config = dict(
    image_size=48,
    muon_scale='match_rms_adamw',
    lr=0.0052,
    adamw_lr_other_params=0.0013,
)
Rows from block 5 of a small model that predicts nearness at each pixel, named by matrix and row number. Rows with one number within an expert belong to one neuron, the router's apart. Each number is 500 + 40 x the weight over its row's rms, rounded and kept within 0 to 999. All counts start at 0. Numbers have three digits each.
After each expert's rows are labels from the 100 images, of 14848, where the router gives the expert most weight on average: "strongest on" is what is common among them. Only what is clearly more common there than usual is listed. The data: rendered solids tumbling over patterned floors. In brackets: how many of the 100.
# router: router (model.blocks.5.mlp.router.weight, 16x192, trained with AdamW), inputs 96-191
# gate: expert gate (model.blocks.5.mlp.gate, 16x96x192), inputs 96-191
# up: expert up (model.blocks.5.mlp.up, 16x96x192), inputs 96-191
# down: expert down (model.blocks.5.mlp.down, 16x192x96, transposed), outputs 96-191

# expert 5
router.5:487586512455520429479473530494491447521540524479523433492469539553573492564560514406477434492473510476536407552556506494506576437474514585487428496484495491425562507444497527450518450607523525477537533490556464519502454507499476428538465433521454495483524522565531568540447427418513468542
gate.0:507533539481542478515490437463547559491510501490509564480525498534551524526510516420528491484543522478495542460485610498470487579473434469499495521555551603585501531434507492453502515451482506454492464501525475511451456406460484523516529537502585497493527513472480483499490484520601598516
up.0:480479486554476515460527554513494467523494501531511449530452502446372487501490486523492522472478411563460444516508484508508480462528527541484500489495500455442507400493497526515538473504472530588530527480443509482548595565547536496494501419477450507552540514551513560490543498518392407482
down.0:493536582490526441446504479431504607550520482516509534489564453481501489472478472475536496533543551456535454409520551486468498510491569457499421511450538507506487507555529460496373553465480507431559485445453505437474522428574463581487508462486544463452550499539545546425470582557542490483
gate.1:552482514574501562499498470497481503503498490467447507486555528460473479514468485477511483577511530483505508533494505522534448567510480497512543483442483482481571502495501583498466517442496421473430474539508546476461478535506494426591471514583523578509504467490496411514559511465493509517
up.1:518455464496397499510548477547462513503545453474494421543512495471541469475437540522523536519510554439552523545480546529537416451507461606537477454500497556466494506485471551493496523544504539510499585507492582487522498502505492516558521586587558560447484477481514487566467540516501470563
down.1:486485468483475524540481541446525493443464505516471510506527464489553482503496502456489448513490490502461481488507589436510495560494500538460395486508471517457496478565484524532481463432474492545456505448577501592421472509465577473564474548522507578553607507508546439528495526519504530466
strongest on: light from behind the scene (79); count: four (52)

# expert 15
router.15:461551528470539501502532476469486437524558540545502518481460512536553479555548479517456479511541459536502473535489455527452475465424526554444472547516485457570489447567528534466503464538494520484523507490537557439541492533579543525537525440524535516448555456473397493540530490493495487455
gate.0:444540537545482429460432426480495526444477510546536533395510478481514511516416467453486512552510574550564427500479420492558486569492464420446518484518525479503539532415552473494468535466482405402486566526489497519470540539505529467523527499458446488509448501545517545554516501497484472529
up.0:560418483434523544533527602475541542522552535479524477580453514482467515506480489518534515435532427499466529565508546506423554472494536561536375520512480498515421474590517479497496495527488495531557498448506493537550486486523519573486483475504556502466495462449517483475451507547559505520
down.0:493487521500514492466481450554475396441529506540491523442493486464516534461506512471526493506486551520500467589483458496504554517420560450534477461472515485502482421447483433408468461402471544581497511512432463432507434500500504581534468478505499564481478530516493535533517521471525480527
gate.1:508499468582536497500507457419507477485424523469517525549471495460492594461483510518551495469447474472498542469463541465516442560499514503511473417487478435528500530515458500494446501476552513510541600495494505474487515478446479476530513579456562446432513510534478425491474532448421501499
up.1:470538513514500513535509521547493469567570570535547429508484449525558389514535512561486498529461538522518503458506517581533485484500544540547466512517523528537496527556587486438505548568474507510499436446471486529458521555534512515478515510501456486518524553526524519479521491482512480494
down.1:512512452575498574503474503515525492440537599532536518534489525510503483458495499453498440463426538503436514502526496466485544485511534518551515501566525563458610517481457521490503461513536495453497483477505503540576568463472509555503470493472497496535396461437544547528538503459533544429
strongest on: count: one (82)

# expert 7
router.7:465428458533456478464575509463576501443517485484455542480468544466417558438467522476565524532554497492450518449469475419496577453574531416543578521522472522537513507493516529520469558469492555543538568446451451446517554556448495472453486472488466540477454502449527496490512518495515552504
gate.0:461495486506454406523514484561457547502502550554478532488490473480447604460499503503496523492515482509517505545477512515516572513598527503485540544526507499509467488470513507494463511462488502487518465453488519604523520466463521529494551537502550400546509535579471474418461494495467431519
up.0:469498488551451448535556508569437508487561560574473519535500475466436559458512514507535509498571514522529552557470479496518554519545558541434509560528495527544458475488505505479434469464438428548538553512488513577544525534477538490500550517546553441521447519526517425462471482502493442547
down.0:498457529483487456519524553540543532483447463488456514457461470554464504514501491556582477480489595517522487450504457511439456562479505550562519447439517556466464493520441514548520474501475531496590558463425476538515568571549491542518506591501449543492509576524526522457490525419469515478
gate.1:515441494498467469571433533494464585502425500512552453456487534551508484486563461502521491554518495525479517446532470560493541528458534464517472473529501522448544540437508605514544396570534515508484553488489472505502542559572525584562507512593457547518460540464522535512547486479526520536
up.1:537445532492507469640465518496513548539508460473536551487498480525514510445467432467552558555494558516448556483541487576550560547498554453513491481535530495458492533493554578547548413529498497595454500485442506480490565600554562596490548502524507553490469549451548520506515536515497498510
down.1:489477477434524518532489493472490458459470474497471572560463508508536492558539480545461445549476534406459472521462538452503507496520526517491583477506445541506508464422444499472557575493454519492553494476546511469450523529591578445558530606504511509488473429537488421464490497588463484492
strongest on: light from the right (73)

# expert 14
router.14:508529525541582414447485558450515493551540454465425427490469411518516499521520440448444487501472522518486530481526526537533439569497388429442429539459527470495526472451431519493473580417472513447498492500544494588477504465487521435532580565499528538498558422538474499569549463492442544513
gate.0:519503572462519486424539515429565471499491471529505526522539475461477511512556506521495452511497506533530462475484529488544557516519579508548488500512514558541526528566450481495606535498464542477451514536463534503530472502465468490538462553563527547558541540506452512546492575494548510549
up.0:505449537515485491535535443465556513549476517519468503523509442439499494478481480524533537507503505535533444444507410445597520465491472458467417536493509521524462525561522529514530508526456405540526457473513574577449455404499521465559527487514422451452495553419513454487477473505538471434
down.0:494486451437534509583475450564453508452496462482572535539503516567503494505498526514476453414471549429483507519525473465444493513500561473514501439465504596497504527470537448500489447446442472518516503466434473543548499614478515443502554556501493492478501535525452440456494510529518518406
gate.1:544563491513449517531546506535498435454454514491489557543520455489461560456481511493473551554481492492532549543564477495528477481493536488502531473493511500487473540492495515523542521525448515501486486562493483512494499504471536503543480483563515442577465484566448539465526474496494533486
up.1:572531479466457485554491468463508421474498525434504614515477533523489541495508534519533558549500515472488502484580476511482445521465502487455513439457513526451482534507492508504546502547522529465448446551502484497504529515480524555555472461497518459541495495537416545472494470503513527530
down.1:442513527467513492584517560500547462522489569539479543519457529520509492458524553470479542481447512502529506506501474514476490525424556468494530476473510555481470556511527506494513533426546503509517585526465526492495551548430523436512505447529470418547482502491518492424468508506511442463
strongest on: count: four (59); jack (27); cube frame (25)

# expert 9
router.9:490486483474537548531571533455527507493525495557497514467453590565498464471512562431489460536460453486473467463495494484534463463469488502432475521560471452494534482559507480500451447508499514434497463465554407477468463532518435492546528475519487545409524474528497508528554520504545530441
gate.0:461521537530509488522499499433448460522483430508565461411461551461540465529524548486395418451489553461522556498474506502503525462525495522482500543506482464407545550430448556505500492477490496508515403584478519538430479479503487525526442409469498533512509549480442504485524399547477530494
up.0:510484480482477499525490513458487484538482500521519495451456519435509449513517555471463449447477601509521474441543462508508490456577489486484552483504551473420496476441484467589480513462533464514509442524462589557407515533562453433482469499404457546495474543470487517522438478459454523514
down.0:581529545527500440515542549497496516458520465449416436524539511442501479558512533489533512518487504488460502460502460476537441457455526384555536564541467445557497462531560465522509489432535598448537537468497519493486528549480467497452475451495455473567530457543494523492512537424442508477
gate.1:561560430481440488525464534412479516546474460454473547522527440534504526483534537498570511501557535515471602476468462477400505532514479473501480505529488498498471478458506484470500513441541561497478449468563475544495566546576434503479514513484490463487488489500466540493483505545452497470
up.1:604461508512448457600484464484490528526598545487464543510502448498443508425418465423489538415500533538513534468478489478437496507561512442482452535540528509497458458502519470502474510432554513553441450452519510523502547546458436482488530482530473473532486453499450474543494530564445538448
down.1:522552532515550446472570518424437489527475457462508482461543544563500464525494448417517532422522544504539473475440429545514492501490541561462491567487497400517494474453507507519504537510486500527481463510497477572468545560544470540545506553471516491535538504456489545478461485494491569537
strongest on: count: four (58); light from behind the scene (56)

# expert 12
router.12:482461504523455537531462482497448521523478543482507529499476476479534513506535489537490438542502498497502529544479475556533524541528543468480457483527487470527477525566523523505448567458487455496496497566456485522478525480488532473462465530557486506485481460487530503438480455477526477430
gate.0:429503518467461557431495552471475469511400547443532516456540537507526539551524498492464479477598493465548484463509515499507536485482442451472556520504463528506542519452499530514403506525499497450454502572492546494481488466488494433525450542490451504486534449542454542453523444496462501465
up.0:573554538491587515511501505554535557489512491557515485476517473563455470524483483480483488502483469558497521533547443537448525525501527531509485522462513525552489520541525440492566490496536516471527514480532532481504449582474473526510627521481493499499548472499482520578510543532514550536
down.0:532536492515442535477529451448492585522548502454580532538483467427545517467476503450468535498517461487555501518531449506511515513529518491601562456516534461444535475455442547546474501453505532504492451508443506492543530550485482509491430565511549537513473511429448533493541479469491524475
gate.1:481510444487579466437499517527546510560488516539509536461479552485490478517476456508456558550511519481573491529523487460454498505520494492406413415444492470516527439519548479553490472512543499425426491538515462480517439469495502523454501507531511463518476488585559506506480596487491492502
up.1:506482536530440523567492507456469453487522489429466467512528451475543527432526571492574461464496483535473489451510473512558487496506570512564598590527507543470470564468453526487476537491450533537631525509489533508469601510488495446523506478480456520521545529370457468466518510516538533478
down.1:550407472498439481414427477541517534563495439500500493500504541548438524533508524459469498513505497551463536395464541512538526562524545566475493515547521546526544562537520529528465512552518550427466439490577521493497467540528498438494515475550565467572486534552506480521445420595466522431
strongest on: count: one (90)

# expert 10
router.10:510544531462514484497546469493461437497554543484537475448465508542504529563507444542448498531521491460468418502484447525490472509469499572526505526501510498502489434521481533496552463548529497498564511444571542509487477540595495557520539502525508520431513443462436446492525536492526474503
gate.0:511547525464490494510442553523459465531455548503446549511555402533562436512438527531473474512473479510555478472520559555471498559493548506485546524535530573504527524502496416504542542408453463413488551478528456466564523515471500466557412488545491450481492430557517546448473523506490542523
up.0:437535482502562476520445510496532489532478493425507478537478528577544522422507518520602534512513602532499492477519482539512496472570490523490470489479471539496503518500452466421511524510504525481441536509542494569465520513496391464453475542516569493508472566494526481521521487482462580507
down.0:434475484534529523498554465593500542420505474449545506514502431503542480510457451521488498476438505483496525540503504486546495378448497506489523480543494520511475480457439458463518494524473538575469529544511498534522538443456548461501444469475492482556423511516464467466541464470500499541
gate.1:477505493514529525563507470480468523485515478497490509449484490475500492484568548539414462569458443525591530563518571480523509549470521542521525557518518558423450546548435534551526453511430482459496481565536518509437518524470488540462510540400518430467498467594535488478550465487457447540
up.1:498530517437552555570509490431489561469515493522509536486521505479384442445601504536465455529521450487526445545511525511508450481510489523529514515425506510482484495587462496504513463461488419458503482563490501595476468539492435508490455495579513462426494406510549567459541519483490400618
down.1:433468457529456473503511466470455499452519429540439465568568461522479471521504531491481465473469483544525503507458526514419537516538440449485499482514480445488504468534592571471479520525457515445462495512489534515486479543497502549514468542463478508468513396477531534522480459467555519519
strongest on: count: one (89)

# expert 13
router.13:461545535490573485438490465482508508510495554504589472464504498542528537572536497477462514417500423476499520528501496475565488556507533460482493554518529506526498468486414408524529508433497458461542493524538544531517494438496480441536497521478497544442542432455375514507513472558540491483
gate.0:517537454519592487459458477502524439532486490482507511511435506501501486489497569458452482476547528542509532487529434532509558472484525552478494514436464553414510536456515547436460472475400543458529482551479512501527448465482482546539432432505483464524467498486466479474449356512504572504
up.0:510423523536445510527585546454475569428487509498463493486549503480447530507490422492577476511409484494428496521444554425465499497514572421506519560534545454507534506531483523585480499530533512555469507504559489532516482559503501514493550594483511530504500490488520457492545608542453446479
down.0:527491513437488438485558449500496497552506527512509538491514485583521554483476502492569568538553503479471465451524488468552510509464507437457556478460470526521583533499471454531610469505433450432517495462494524533520502466508527482509480518522538492525483488491457458519496498494504504462
gate.1:468463505495523415430481515453467508468495416497515472527463519467516490520487508419501518584508491468486549577556508459513517464510574528551505485486498558533501526467448503503486460540539546497528505483499496534570455518454549460516486519493584525442480508500510513530564515493497522483
up.1:458532519464515539523528462505513508534468523476452531479541516542471472516543481602517533485556499520464467505513501513497530544470503535441515516505510446466493494453589529488464563475427486535500535511582380526499515442532503544509548504431515522553448522475485473480447470519483495480
down.1:535458568549457457495512563470527510545530460519536512536572403478469486521482474470493437474527457502512502522560488499493485482497552454459481542485503440593497450510466499476498500546490438550542448478483536487463462550468523544572509501507466538520608513526550519484496567515454462469
strongest on: light from behind the scene (70); count: four (69); brown object (49); grey object (47)

# expert 4
router.4:495532465495548525421536525479455479487453550483507462510477495479473483479495526532527554475515455567462480552523481542509512482443500500518502499527566525477510447522481526455564444495585536448518542545486524508490515429450510588525549533473524457606461569561513552488517527608537484572
gate.0:475548422468504475528441582481424511477515500530483458484468470446474543482456547485520537508578530508576505469506531468485488530483509542486531547516479550491555511532471486493480479568508454550494512482556542496495459508498436540508493434505518516496488480514447544494515519510446509486
up.0:543470528490537574439513478496640485464519534513496515544523514565522470494525401536517474478398408463465490508461465508496492500472475499524483477496517469464463490462467509467514537448547514473536485516426472451508494495474547519507506539446506501554488538449562493517512448457526465472
down.0:500561539544522480525442519519542424555530511463493514509484440495478490442446478505482469511502547581445508456483533493481503494469466507442448511545506521519510534570521476469541462442472513493491507443543496503480496544571540476483480415482420444536505531526482459460529523564395538442
gate.1:548495497484544516476507511579455529459542471519519491467493504448475482512540551407508489436428536568441449460511445521472484507503584438475504478560496579521555506482547544472493476501501512560529527524467474579540495454520489501549493458476531478481514489523427558488474500526552548413
up.1:476491565513488521524483562487532467554493501522532532460510580493486498509536506577528476537551462513552517486462514501543548487498431525524528446421479483493470527538436376535530479516517515412480468521531465432452495502477541532437513553540556539453464521444529461477470518472459433543
down.1:548425508606476447413486502509484506469520463464434522509497528514523537478439471447476430523529459565486498533514508453432490513513475477462551498479543475452462514474478563464543518490487473552489478498454427433609455522499514476459501523471513563504473432475524482527485508490495420465
strongest on: count: one (81)

# expert 2
router.2:468524500461566454515499519456488439532531545497527502449441488567514524540495480516512518548506437492476476563520451564481431506447486595501476531481548450560514420534506495460518500571551530518531493506546540522502453522550533514541564472520498510455533469456399475528502509514474485496
gate.0:498431536487562474542452476500505534553479559503555499518537552496577516485506513445475456435518520511468525513511390550467516545447457480477478510454510516422465470463443499514541561509533572369494521550450504550464449505462528542491531547555517494552512463481532429474487477524493458476
up.0:490500493559507516428560462552452511481479460477499545517504429497438467470499498550532545540498464490530457495483548515571488478453534500480560544522483493552521563509521561536412475473519462622483459415506453437516534511545502512452415456421552494418445448535506512540494475526475554516
down.0:518533550495529514490458456526487424447478505564442499461450497521477529506445507476453451520503455513439490561419514503536497488528542505516523475405568524425486567514497496502575466471656431486502515488497511486510496528589438554492495477467524529508459478525465428465479502503493505512
gate.1:547476459534513545406498454519557554447459511488467498515532521498467515502484529522503459482484449524477513548508551459444501490503541511541496483478504506490489518426384522483602446604437480552375461557524497525473528571547434470577430503547513494448463547503531505528421464484494518587
up.1:494509524453494521506462453534454534511552533468466526503565486530468490485466571519595527478552510465457472572456518509389459466490541553516559460453530503541490526551480528487495478537467498455456455588522526544526549538467513497464540543479508501416496517537520447460450497542439611504
down.1:548457515518516631542517467496480524533533468549449483496521502465552542516550530450519507454515500523475533501480497531483487464434470545480517553518497447505539465475574457500464510534498457473424558558497422524477499554477536614444507498565429479522547553503527570487454484540472490450
strongest on: count: one (63)

# expert 11
router.11:453521481535536492532512512514470490451496547469473448473528481483519437493497577498510484496546545509556503447527482468504404534470433488530496495474538520479486501522448426484553512460515499476523455524541484498489556482479435565571503552516470394524541590460477445492462477536509549496
gate.0:473443482458548530504497515478435456512518524443524537543485536445488479456474491493546465499534551568530504403517474459594554468519558488454567445598498515461498491542541537508479449519500501474517510504430537517586537503516536472472475513482482511486510516457516560465488406458539527494
up.0:532510548408568523488508412468492469495501494486488504486478470502521556476542560543504478482472515546450515491540438474468588481516520568454487460533516518458508485591550521495537471502552470484530477445457500451515447564464550424518524454443529527471457472444495443478527503509516541522
down.0:580521506558474516468522457478483588481527443478423491511503490511508406504355523505513492476499513445578496443476516484443469455535497499527511560437482434452475472533541477499475518506484514492429528520453517499538483486495444510553547500505576489513399565476551487500467431425423453455
gate.1:439484538465466544431473444517437487520497455523501473452495569466543458515525472541522528465487569513448525536521594483492520492473497406491453498459503438527544507506477502530531550528462461537516498551540540569459547496497523579516446456457463515559449540479509434518531512484487456542
up.1:489483557545475471548513521455544485583477453445450466503507478538491486499551454520440484509426530485490481532479503548543480533473470481524495534463532530540473460560520538537531426563541486428498523470512532523471509425473457423429551495581495523433498512499522549518446498512550426485
down.1:493471446437449509577492419471544520527511563534500571518554498487558461464565527492476417533539444464522525508522536502485493510453492500543414572550541526402507510519530516496449496503478497558512552470527450482553408491387499445502518574510483594513474497498532439507484493504492451469
strongest on: count: one (79)

# expert 1
router.1:537433506505454520493500519530524523485525492533433507503512552489497543392490505465552494505515592516497446463525504495447588485504564511541533473488536506473588589477586544572484547497451534485495487405455417426490479564493513477500504467516483513477459503581615525492502537495498571531
gate.0:449468511486460548418451447529451503557445474467533548542409564535480471512527477487492512565477472514485464471506567513489492542538509435549484488476488472567453489538482480513476475468601439527545543420467468486537506490511548482516483480465467508429461520523454536524526524443557485457
up.0:434472514501506445540495471447402491557504534477506498501551481560515487491530460504565546562509548446550481494522492589466529574467547583496535515481506490459515492448487502554566497514458477512500509470476434499506460525537512504475476491441497505501461513452499498496491561575458501474
down.0:499481460458544497502575454561504479418584460443469475460426478505498430490583501502506485479491492539552529478517532514495589496478455491481532493545501465474477537439465532510521486540483438489545499476526530498482512460497537427503521453460526530521491558527441557462467451604527413515
gate.1:515480533520464524533505437442538533486430514497462504484501583515450475455544503499501556466475457469475462542557520505520556436464508441580416433461466533528506538573453540496488463557483489490501556513475530491387443555523491519466514555494488529540467520460575453464521434541470557487
up.1:480472501483530644506432459462453468549564506486538452519491498453595482494554505570520520528463448518493509557451534533484486519528522478507486440488483495588477485499500471444426446464464514412488425448519496456510490563587557493489508489523474516473537448581523567503487514487478476476
down.1:495427568481468499569514502453524574454483543539435459544527537547544524565491512461519489456545509541501545467561483539451545432509467486559507523441502354477483452452534428535493514548521518465413544433486529515536531508474494479554421531553452497544511547420471566536514464494551554522
strongest on: light from behind the camera (95); count: four (76); teal object (41)

# expert 6
router.6:458561528487512474595496504459475436494547531522531537504429483576514524566492450535498530519493430504523460517473453511494430510470486550447498548464512444550464472557502506450511483546517475520536482463553552508500479559557559554551511474512530553477532466451414486537508499529501459471
gate.0:443499505475543489511477453486460586546483507539473534547502598529521479488544527516508435480501453490590540477533505487527524505511525489486522473584493523452504607438419597498490505469455511440439543524574500448478477531461511492426464486484492494476468470556507546472470519538441496535
up.0:519444526496432473510509489424497464555509453512455508499506485533440344472491459482464511512441488414509573543466453470590454510554416508448477466503515506476541474503496506482527418509502475514402464438504488518450494469482471532573493494515448428526435501477441514424499409495519476481
down.0:510534494445449511540497503489468472524442511406545525435512465450509471443545487511426405501480491510482508494469507493520460489502493541481556501547525586445533499482509439495495528499503556457501499491555467495513562459515500470531499599485495539488475523515524488554571552532461519529
gate.1:459515487590518553495516494503446468452426497518467493459519517496539435472527493506546548472496505535510550519489619462506543444508480551569450470534508490523481545481517483498464494458507487493398478515507563499490421472387513505507432535451493495631420485527491502549417483547490531556
up.1:496454498459416497457484490553440552454504509502527447486452541544482476529445487483552499477400472477470529498459497546499422515534552475556447495499520481478556472502485527451474566509566530482478474408498531477517534467530409430594494552511516550418570544501512527442547488469551511550
down.1:508466415451421491479523539467485537442540531539528496537470623478489558471477533439492514522550504508437467516472533538455499500492525523566530543514442544499484491492535580556501530464502531437476473558451507502499512474507540446541593510543472588526547449461475530533516568479486510566
strongest on: count: one (73)

# expert 3
router.3:490560544499558490555557534475434450494533506516494501447472432544545502543521451537443450503501495524497487478525509560478456463404473563469506546478432515481508460568461525483495448547497491515497511506564538490506485498563485518470540479480479531467554475447433491515564466484478456494
gate.0:517506412532388424456490528488534512462442479463476464515547559527456547528516527532506527558570436467516493528548531514521445505502515568531508502524493546494541504534535431441526472479491490465511469551494529490484490441553550522395500472519535492537487526521490458436480517529493474539
up.0:455495427557499480541509576514484504514444478531532472470520522505437520545507493468504550557553519541485522469485464451518497482500469540602531409533505514484460536473464536496479490504477491428494517553514551535494498449527539517496446448410507471584554603513473486522441449507473480465
down.0:590521516568430473536503530438514509495576550528566460483494447448424537554482555422475487476484503450490477451516470519570592493535425482486436394487540546519445466507490517503514513588517487497508473555479522490515430562490505456578470569468521421501494518496480446492530482469516523492
gate.1:485519480538538428494562558471543561444491571450453554549451476454534479457523530549449537506522508532557516482544480483547461548480511470527513547511480542426503505481579457431470515526508469536455590522492482548507591448443520525504494455522548524546510576500489458524458496457529463449
up.1:450498463524490497544516494488538538378529523490442524473548451558556506437438441450576450506511503522568468456512497410497480562491448491507478544497465522475544419437530473466487476437503522533503505533464503525502479480504547497419493484510455439462454468524512499490488514471506437502
down.1:517523499512538481487499612571521526497421485499472463430503513473502542549501504518579526526536523562502496491552535491471481562495513552476512484437482460483530484518479547584468513560535476517477521495537504503536553463579514516586524557454481459531457544534509482481519376525489455475
strongest on: count: one (67)

# expert 0
router.0:458569558466542454553533472506468431487479544503503498467476466574523447498521465488463514510496462470554520543501484487523520454579513549531473552514463494505460487532480512486498474518523499504467522478565554499509467508487438502461464531542483521461503522485507497571556482394515526588
gate.0:553424492550491533509470531467511491572486462467441561482512508496498504488501530528471512491464415521528509435532567508514419472540512454564544509461501513475436480467429505482440523475430492447541505511469543486527538554494451502444492537412531497460555431438513473541512523460421526524
up.0:549555469465472474564481492497493510481525535468411427523486470476476552497534501534506448504497579467498526469469488543580535463511463475531532466569532466422460483509541494460483493417500560501547491467461593472501498547493634457468501468598381509495478476452449479535427496473484513516
down.0:489508534487437469539541533510570549500534411552540476494474522529544561529526509483473505489561476517581473562488489525496528548557479488479515544455487620457522499562468529535519526514502484490430527504510457483474468556538486540489481471563520489519513530499482482515532475448541560482
gate.1:463565562411478519512516504532555488528481531518561478484518502498493502489443533493480535495520450442499495530508455511525546485480545509525541502520510488514517457467534430509561511481506543494450584483486467481540440573425560486461456486499533507504497520396366540472468434487478487533
up.1:457403570508466530493455564498536480539526487437521534519475537491452397446485519493497507492461456527523505470500512503499462533508485528568496446448501511517437444441544511522501475523520530445464500569479469484492480459585511591550491473509537516430511478548512543405537525499544525445
down.1:441538485488459500536528579498458518491461550493479517498490464520543481566506531475479390536499500498523453526479438474567529553426482496454494566506494406490492465509544493511455511484503572461435526458532530528514477523523441473558445441552511555447539511515525485510505459443521400467
strongest on: count: one (91)

# expert 8
router.8:520493551484520482521506499480479490477532447514547450537525487478466477511506493453499533459432459484444550541505460548533483532465487523508505479493546495560398465483464496514523566511536455485507551510541497599516530513475513435464477530462539526518528566397455500499478492471470533528
gate.0:442500509482562507508513402500446441495470467492432461511549521456410444562448483496531454481522443563498511513487448506535426575515499429519583510506523540433514567441540434474565495495517538505555525414489487496499562418512542490499536568556504522567543450513493591500473532505494537477
up.0:436502514473545457516528449543449487485497462553446485506543427452457494601437526446493526543546488541504533522511467533567460564544495473497561504546521519436548533468520459520553475521537588550589450479514497491481565416453516495511507523490533525583543466487505596533448492481505550473
down.0:473561516478459491517534480498523500504529470551618453510462507538494557472531525439480456484520525506469562536487467568476504516509438498516525522462543452547543546437521548503452578505544444506497496461463475426442479502471516463468491390440487479518512511487483480488480506600438525515
gate.1:524427527554556483570506490472507488525466492545508480516501457511481536551520537488557539516486552553479418407531522549484496515504495443514501494451509427464471416473441484462419567528476479584522489514546544550560507458459433502563479449500507521583535523452460561503461517447443489461
up.1:489503485484502482541496499517550522494510571497480487454555480478472519526477540532464500537535476558466399423524478556512533474406423505525589484468428397429484417475475463462428477527541547454461453532514541527471527509459543532459504515553500553466513496487499551490460462492483515504
down.1:485512541504492505507510528456517464501439496549490486494412517531506483507521473521461509520469494460532479579523471513454461545511516591382407515490383493499467492503553490470505488558506528477451474562461459500507457452458510559505572503543487461542442547491544456471501573518418456596
strongest on: count: four (80); white object (52); sphere (27)